Weights of a small image classifier.
Model: 1.81M parameters, 24-pixel images, norm rmsnorm, layers 12.
Data: trained on small renderings of single solids in any pose, 11.7 epochs.
Rows from block 7, named by matrix and row number. Rows with one number belong to one neuron. Each number is 128 + 24 x the weight over its row's rms, rounded and kept within 0 to 255. All counts start at 0. Numbers have three digits each. After the name is the row's rms in percent of the matrix's.
# fc1: MLP up (model.blocks.7.mlp.fc1.weight, 512x128), inputs 0-127
# fc2: MLP down (model.blocks.7.mlp.fc2.weight, 128x512, transposed), outputs 0-127
fc1.216 099:147133117157167130095137112149140148106150145116099150126164089102125078155127145112111119144078105125175136134144143126147137108094168116101128084098183100104127124149113109114099170143120146118107133107126111119117125128101133124145114137090168146122153132169108115124141146139130117120160112155157131133147154121125147154127084086146125143110163133129186202123141140120104172148183
fc2.216 100:132141163099102167138110136113149173131144121123157149140119149093125124141096126142083160134184140125124092140113118141109117126111116093163092115145090159120118140130103179108178136084119084157110119127112133103163183144139127127131106157120091074135152102135140146126111115081111104123108125136101111111100146133126136141131164149117143138161108102126117104108105123103200134099098
fc1.217 090:167131110119161167180102126146103119124131168152111068152158107152128105143141113154131109117142105123144120094100111168120137137142090102126080088151148127137169093140148138137130106102119146124130103117146133153111122132120146099194139136104087109143154117111108142124152098137079110102152139134121149147120191152114141124103074168159162109127107126125153133136121128116141087092130
fc2.217 094:115120111111115088094142163147123145164160086121095139118111131127129190122127155074106149120119123148133149141148166129156140175107147179136111113157136107136129154122137116097132175148121093166108138160172112097126125106110123121075107129128156139134154139163147175127103139112134154121101102115159106133131141115180121124192169117119090142151117128115144118129136116154158153088132
fc1.218 118:122088101135137112137147104134111147102127125130113130152183152139109115160154137139151127146118139107101104151120098104137102139156150145114135160124119125098103151147139079097095112124126104110136141164140114151087121104120092114151140130091106154110143187111099115165165092146098149121149150104106165133089145135091065167149125137115180180106106108094136161107149147140110119143127
fc2.218 119:171125136117167124104113135115144152053114097138155115100148109129105136101128126119110144117136151133165093158118135128111123135125124134138085084064127130130113153095134122103154095146136101163112136134157123093157120144093099172116097128076118134132132120143145107175138143122098151105119116143110082157128128096170113096091155137116111136140142129126135160094126095090192142130150
fc1.219 095:136142120127145147148130123136120118132118136153092089110125132079158208117164116120086104129081111126158134123123108150131126110110153083119148169140130145132098085124143161182131110167146142116135130152105113089121165141119147114132104170101170095141134125171142120111111126107125141126095168126149151121139183110112144173135147114122138128145133096061145122103145101136103127148153
fc2.219 093:116085151078147125143143123154133082120130133119141168103139134147118125124118163098140109117129141121168122134149125123107105135155066117091134083096103132161134138096115121076152139109101110147117128169116155120118130114118082187193115166149119123106140101084122184159147131076135123113120104120146114133118098115099174133105090116103129130109130133147133110133111106111134111147094
fc1.220 090:083131146118156149172115159121108167072147115119174166138124138121088140096160118155151129125168129128179150159143118107109146108129135111122123162129106148095125115116122144149115114126131064102140130122126150131131150104126107109142105111051078141097118170142136145096111150137158117128108100126092108157123096133121144148155119144087114159159164136108174111126145134149118136149155
fc2.220 092:107157100154124124118111147159134119175153145109100084150110063145175123108096141144087156102124123121085153119127162129133160145146149121141128105103120134166140149119130170114135135136136127145091150128152114123153142153150132095131103140113124132173083082124148139168142106088105082121111155132109152115113160121101161091133141111162121103084147164110094138139139113128110184143112
fc1.222 095:138130133132117148150099095138090115143131092122156089095111141081115145086118140162098117120116114114118123113117133097114126074115127143130111145135116131127175120149120162159119113156120115165150118150083190122145117115176145125115114124103137114111142140150150169081137152138081117083154151126104120128131135142132142131117083124193100164116177082113131117151129079102148124106110
fc2.222 110:146148136118104118164124159145141100150166134179111146103128144166154131136129119116189180106146157114152134126126131171163099189131132106131125084140139134090066140094143151114131143073147136127136132153115120119129124147152141134147166146143095146128112161132137128182142187154139099153079121116116129137144136145111131149157124135095161120120091139105120147127123154167110106124154
fc1.224 110:175153155139141112115144135111141165150124131160091117167145106113115159138132116154105122125186111160141091144161128091139161109119131086157127139146163137121179184143098159097109155128141117155117138084150136146105147129090097110083129114151135144147152138065128165154148144176135135143137150125126132164148119151104111146125133126091079112165155106115137117143147139162123109135115
fc2.224 104:143099162154133142121132073163108116060114104120140106113106116144104101128097117097119150120122122117157147125111142122118073123101146142116141108108122095120094108126143075125091106136159127114113136134098127129132084138136140123171155149119089099151111092157113130087137104108110137084140096121125121167116145117155117153122107128144131150063180142144101100131074159103108153104134
fc1.225 082:118165086105094081132100111163133141113109109134144181146112127118134131134118112123111132109168127112110131103111116112132089125088102166085128127139147135108145112127137082119153099147134139119163149171147109142151151150092071169103124150108143135106130142075143094153108112120070143126110168129155120166124120161124166073114116107140088103132140092148094137119115128122128129158149
fc2.225 092:093131155157127123138140116124146106131133141150103058132135167120119126090139107121122128159059115130129088175086130102118138132092136124150133106093116131148106094141146160093120171120154138132110124092117122124132099113136114149096112150119107164141148120138114109111158107157145097123140066122121145080151110092130102110137139107086159149133097107087129119097105104140078097138095
fc1.226 093:110121110109157165120151120128134135162078156115071150139161098132140152099163160122060150129123150176102148125129134166127112091087131096128118116124134156170120124114139144148117128125096083149108111129110114154101087157096139127130136112076148126123132095103095125155148138141114133145113148127078135104107128170094160109149139151148101132109128125132101112130104150061126118158125
fc2.226 096:154104159118129133149125100142134125120153131147149168105099159138137067172107134121142104090121157119083131155137118117128107074140134164154147140099094083129132110119079126148119170124155133119142153110084110148135154113105158151128127092123128090131121140177151122120137104092157123136103153141147112131136156134183088153081116105109103157112124111098157119101085124151122127106092
fc1.227 092:087153128107122118111141137162125127138143178116121111122134116157133097153147112116059133124140119109138128135140121138083145112112124150091167079117161128099135152122095159102142101118166158110161094116113173162145137139116114146115116103128141126123176144118101147122094081126145104109161167115126139099135140152107088160084167097099123118112143089116151180115159135170144107112126
fc2.227 089:165134124113102104093112112093116149129103094114103194103120157098121151115069095137168129117104132120118119148156122105128188103150128115143128152129087070124124122133148160131131134154105146144107113128081087118109122145118079156125141175129113152155122138148146101091111129132086107149082117137137109180143164105136162104156138137124145148144123119105167098136120117122128124157144
fc1.228 089:112076103071172131125156130118110141134134122114123142141181110148106122163165122156067117151149108144104119144112135118090114114113139124124146155185103121103138165106144118130095093129144128103146116090113151130090113125148086124062090113138147130125161110103121097146151113171102090158122123122131107164142138131124115123126118087140091126116104100142104122119106137126156140105184
fc2.228 105:144127139131097084103115098166149121105155128069097151094151155123182105120101122114155122108089112101146112166124145148133090135076160112094087154114157115109173121084137136115162136144140120110116148100122155135181104141114074120149163131129137115141139104128150129161077132113114111133141132151144167102112129102119111130101106109105108098090140133117162106133159121128144124163120
fc1.229 106:128117132128146139184137143149137114151128146096071124128141154173197106121120173121109145152126133140100135109108122109091117138118099111081100131125117132095104123110148096132113126137135110149087203136150134088120126114098157150183159178102125105140118071137094138128145122102129134099123159110113110127142127111107090126125143090165130121099134132154173129147113121138112111161123
fc2.229 102:139108155129160144122091142149104099109096125129158127187133140114127147140119147162134091121091168119166095122135110136172144095135169123123106124101144110175116093140124125107119115117142131153117142127139108089139125109098059122100118132098098109132147145133149101128127120103132120144086126131147104134123104163133145157142098190143127164125208109099146118070131125138101153126144
fc1.230 093:125080113148120132145141151127081113161123128153149150069136145113112084137137148147123141145132143065084107145119142085141157086080107142141125136117148105147160101122146121145135100143108107138119131123121138134148137161138173071123143115145082167155119118104176109166140146156149129115141133125117106157128121092155131117100140113121104148138092055100120162157130101130149131133149
fc2.230 105:134123077111099079109087100131147172129118129143112129167070129100162114151149150098174110126088129145107134138140124086159132117167114138150137136153124151128129134099122143118113149116127154133102131124142093117099139120148138124153133162140141111158124139091074147125135141147119141091105146145123180100180142168106123104117122138111137134144106173128092105111156171115087159086159
fc1.231 109:145114114142111134153099118123150153123128114139086150125098131139127146106120138123142150162138116170159090122139141140167127120150131123131110148138165131115164123115132109170140108109100116138135109073080183167135145082089114141123135135145118138146124102115154162114107129183144133107120188138124093118135143139095112093122163128115090101152094122105157112105145122098040130099112
fc2.231 109:141129086105106105119155136098128094096143124085198136156127126161133126122165072171129109102121124121111152099104111115105147124118107137112126120085119153103118148133158155107116116108151115126085123134141126117095110126143143106127116135158113128153157135150145151105189110165147117134187149119089148149101130120120111099160135138158141121134091158120093104128129185137157157102177
fc1.232 096:163102176158162094174134096146093148166116142162142143159130143117145101114123109141111096126153192114133134134186143134111136130138119189131110114160104132114157154154155157118117176140121124129145101147153082068096129110120071143119140123110118125138156171144111123125130137106138141114119116121114137153125113114158150123117132130091148129168124146103087133108145118117112111082092
fc2.232 093:133145120120150168100138131119122093105108087106145092073122094133114115161148154129167138088097112128133133143136123114175147125073116109138149125143136133149100123110121083131139088104164091163121139089096193100151095125133129134140135102148114140119091131110119123171118099143108092141113105138132135131104159137125145136110112117141145155110130102147152122165111172078150107191112
fc1.235 105:135121144112159145145114096178095088113112117167117101134142132116136134107152124162109155102140097150122129115122102083115137108122137142163096126115133093110143154123126095180128167148143108152129151153137141117131170134163150114124117138143097137095138145156141129156150155062059101102145095102140150168078169119123126144157090153153132129142157094116110112151135095108139123127166
fc2.235 102:177115110140127168138163140150146120110133107101094120136109118155155137154083140104138108091149143138147104159135164131162111118083085145106112119130112127119120170136152144076147074149131149147091081126160120138153109151101116130116142165125117146118099092107126131112102131140130144073109093101142101172154111101116147139169175134094095149110122144076133115121137103125124114100118
fc1.236 116:136111098148104123159122097143088143138129154138098131137138183146101154126180107110130123139126149111127109172110146110152144124163125115129125144157123123146072139146090136100140105127146128129113132071136088163116124154100144128154109118128144138116121100064093090100125099162127147094125127109086108117096128118116169159094113141125105146118173156168180139132145183131133152114122
fc2.236 095:157156130091125125113116161158134122108126124074129160096156103084120097066158155125104167102141138097165115131107138157137116134112152135133171144085157132137120143140160104125114121168128154155138112156144143141116104135127111160103110110179086127129121121170139133148083131098102098102130135120149134154094099102144091157163171159089097107092146124102108118147106134139140117126123
fc1.237 086:123122119155102112152118138193095139150109163145118075142171088114140086145116119120145173125106166126115132128107159143113139143125150089106163132144119130112082095150108119095086123139122084131133122158127095076172156113148104124098139103100111110140158152118086132118109136115143091133085180111146120131151147155103114124149148156150138146108122100144177103127122124117106155105119
fc2.237 088:106129115134177096136135109083186144127122132107190167123136137106115153134166144160110105087148102130123111130158127088103112127148113144130106101085160101125110124098118117109130148148128155091161121094128144125129149118112163104109134114168128123127093110117117131130159184116149146093142153133064146132081097137149132137089125118104114126110156107070167138149130108126145119111156
fc1.238 093:124140174150145077133133133092102130141123150105148139153140151072091146124103153098063127150128127135153137142098159158122127105148130110130098172161095126160138132142131186092144148179087130116110101051132121097114110130135093141089113147139121100117135130106102106148124131150117139140101175127113123152115157163107090113129125138121129098120134122150131123082143099137120135105136
fc2.238 097:163134130150135138182174106179152141105155168147110129111128139174115155097132102143101127157115158129143113103161128109167107136113116165139136110136096139091132153103121125161091107113188121143146147161116141153147103159157124115166093132142133140120115137115154142154120165147120095132159134139113134119089126099126185182101139110082095086136086128128132139149126147119113121100119
fc1.239 089:157173127128128095113114124150127133136131191104077164108123131148129142072143143137122167129147184120143108148110166137123090112158123119121134096086122158132174092126145150122144090110094140166167118141130135114107128122144095208110125157137138145141133119138081118124138142135110160096129126145125159141104106115148158160139148132112128157081144132163142085130160150138120134103127
fc2.239 094:119132122193143166142140179137143121102090159128179140143109069132124080135166080142121121169130149095133102095169119122132109122133124140133155133156141104162144169106153091139150139139137112124132122121110124149103142113143146092115131167149077139130151132108123139137091097121125150114088103141140151159150121170134085124088151170156131109125119130168117130128129112134138095169105
fc1.240 099:111107048110124099114115172143115129126110175140139100122129092102151116141170148129134125176138137162153133119130118112120157128121125112155066101124116149110167135191138129104119104120117130127145104129170145127127159115144102122176110093093152124111130140137133165129184110144083117094093152143132116151118155144162113143086142131158094136125116127131118128106150106131080133087120
fc2.240 098:110157178142155143139133095107110160145131142107100132081145164137098114141085135142078146139137110118108149101177146120120094105133135118160112114130113129128070141116154134109142139124153145157140109126164071159122131131132136142129108132173149122124157146140137168117105147088172103139173074110117088097114117120127124113124121094154138106158138083112180120120124163124139161116163
fc1.241 083:130084150106117174159132143171145107113135110117092136100136103139127143167149112147113120146106138118110154179145140109124153117125127106102119171135108160137099083112097167148189108119123111137126117117146126184132120161160120129100130144083134153114117114139129119149163114124125107066127174050176106107137143113116110130136133147134167107154139115115144138142119095161102140130114
fc2.241 081:136110153110154139167113091094141147143114093133126145122134147105109169131101128113128104131122125142105137116094097088132137094114133150140100162187121133127133106092129135113129121158138112121143118151116161080133137131093138166132092114097110135103082129067118081140111116162113120151119119151082138161123124167141089109150103120144077110112152104086170141142153146074130158156145
fc1.242 112:145131127112106122131117132109103126120137123123133142127116162161118079151164160168130143150129086160098104145136109110111103138145127123191117124162140126113156140112180107109105128102127121134176144123134128135082135134124161104141150113142137112120135138141162132130152125101122147157149116115147092099168102115164146090150128080085100067136120056100144135157162148178102150145143
fc2.242 110:072154150156129113149110147155107120133165129163114122150131147143179185118111109123168105137107112144117135156106116123123152130088128128125114142126115132132121097182117146155151126156155135122078171131167149105142096119143139130131110141100157104081121113106142100122113159145145141102146156125108170142100155155159152174116175169162111133117103194135130152123117101110155147123130
fc1.243 090:159120109123108079156146127137103158060069096115136133182145144094155147106146112119094100139131124111129108130106145119118154134141159128156165149141149103131128110133089093137127127143125104105147145083095101085099119121150123112124091157129158139143115131117119168152138087138125074134140153171125104124140161141091116112105144128116170129117158096124118168115107130123170078133128
fc2.243 088:125162127129132082133131103095135147155122146121136143088119129143120164104125134097156102145113142077151099177125120116143150139126097121153087079129113155130133066113133181125115107119116135126149121122152110170056093138134080137081167108143096101098100160129128097130115186118128144131097114105100165142088123132138108117119113096115117123131107107119130121146118143149114163100117
fc1.244 124:126161152067163152121174157091155124138140127088141148152158152103115090125105113154113103105112136105145166132113121138112162111090145152111096145142156102129122085114138148074107114078131096136126114106152106124121129132148146132065152121147122183128100139096144160129153102116145106134112138076162143121076163144141106120149168129109097123161122119119130149100120127135111119134116
fc2.244 142:167059116130104176149127137166142141141088119114100103159126145133100151196108049116172136112138140111084124112120117126115144106127149153132146107100161125096153136131100162116105152110156127130132126122105128138099125128141145120149142071117083150139106154136090129152110154133143135098102179091153125100112121169113109143137108126115132097121137149110095111147122123102126126120156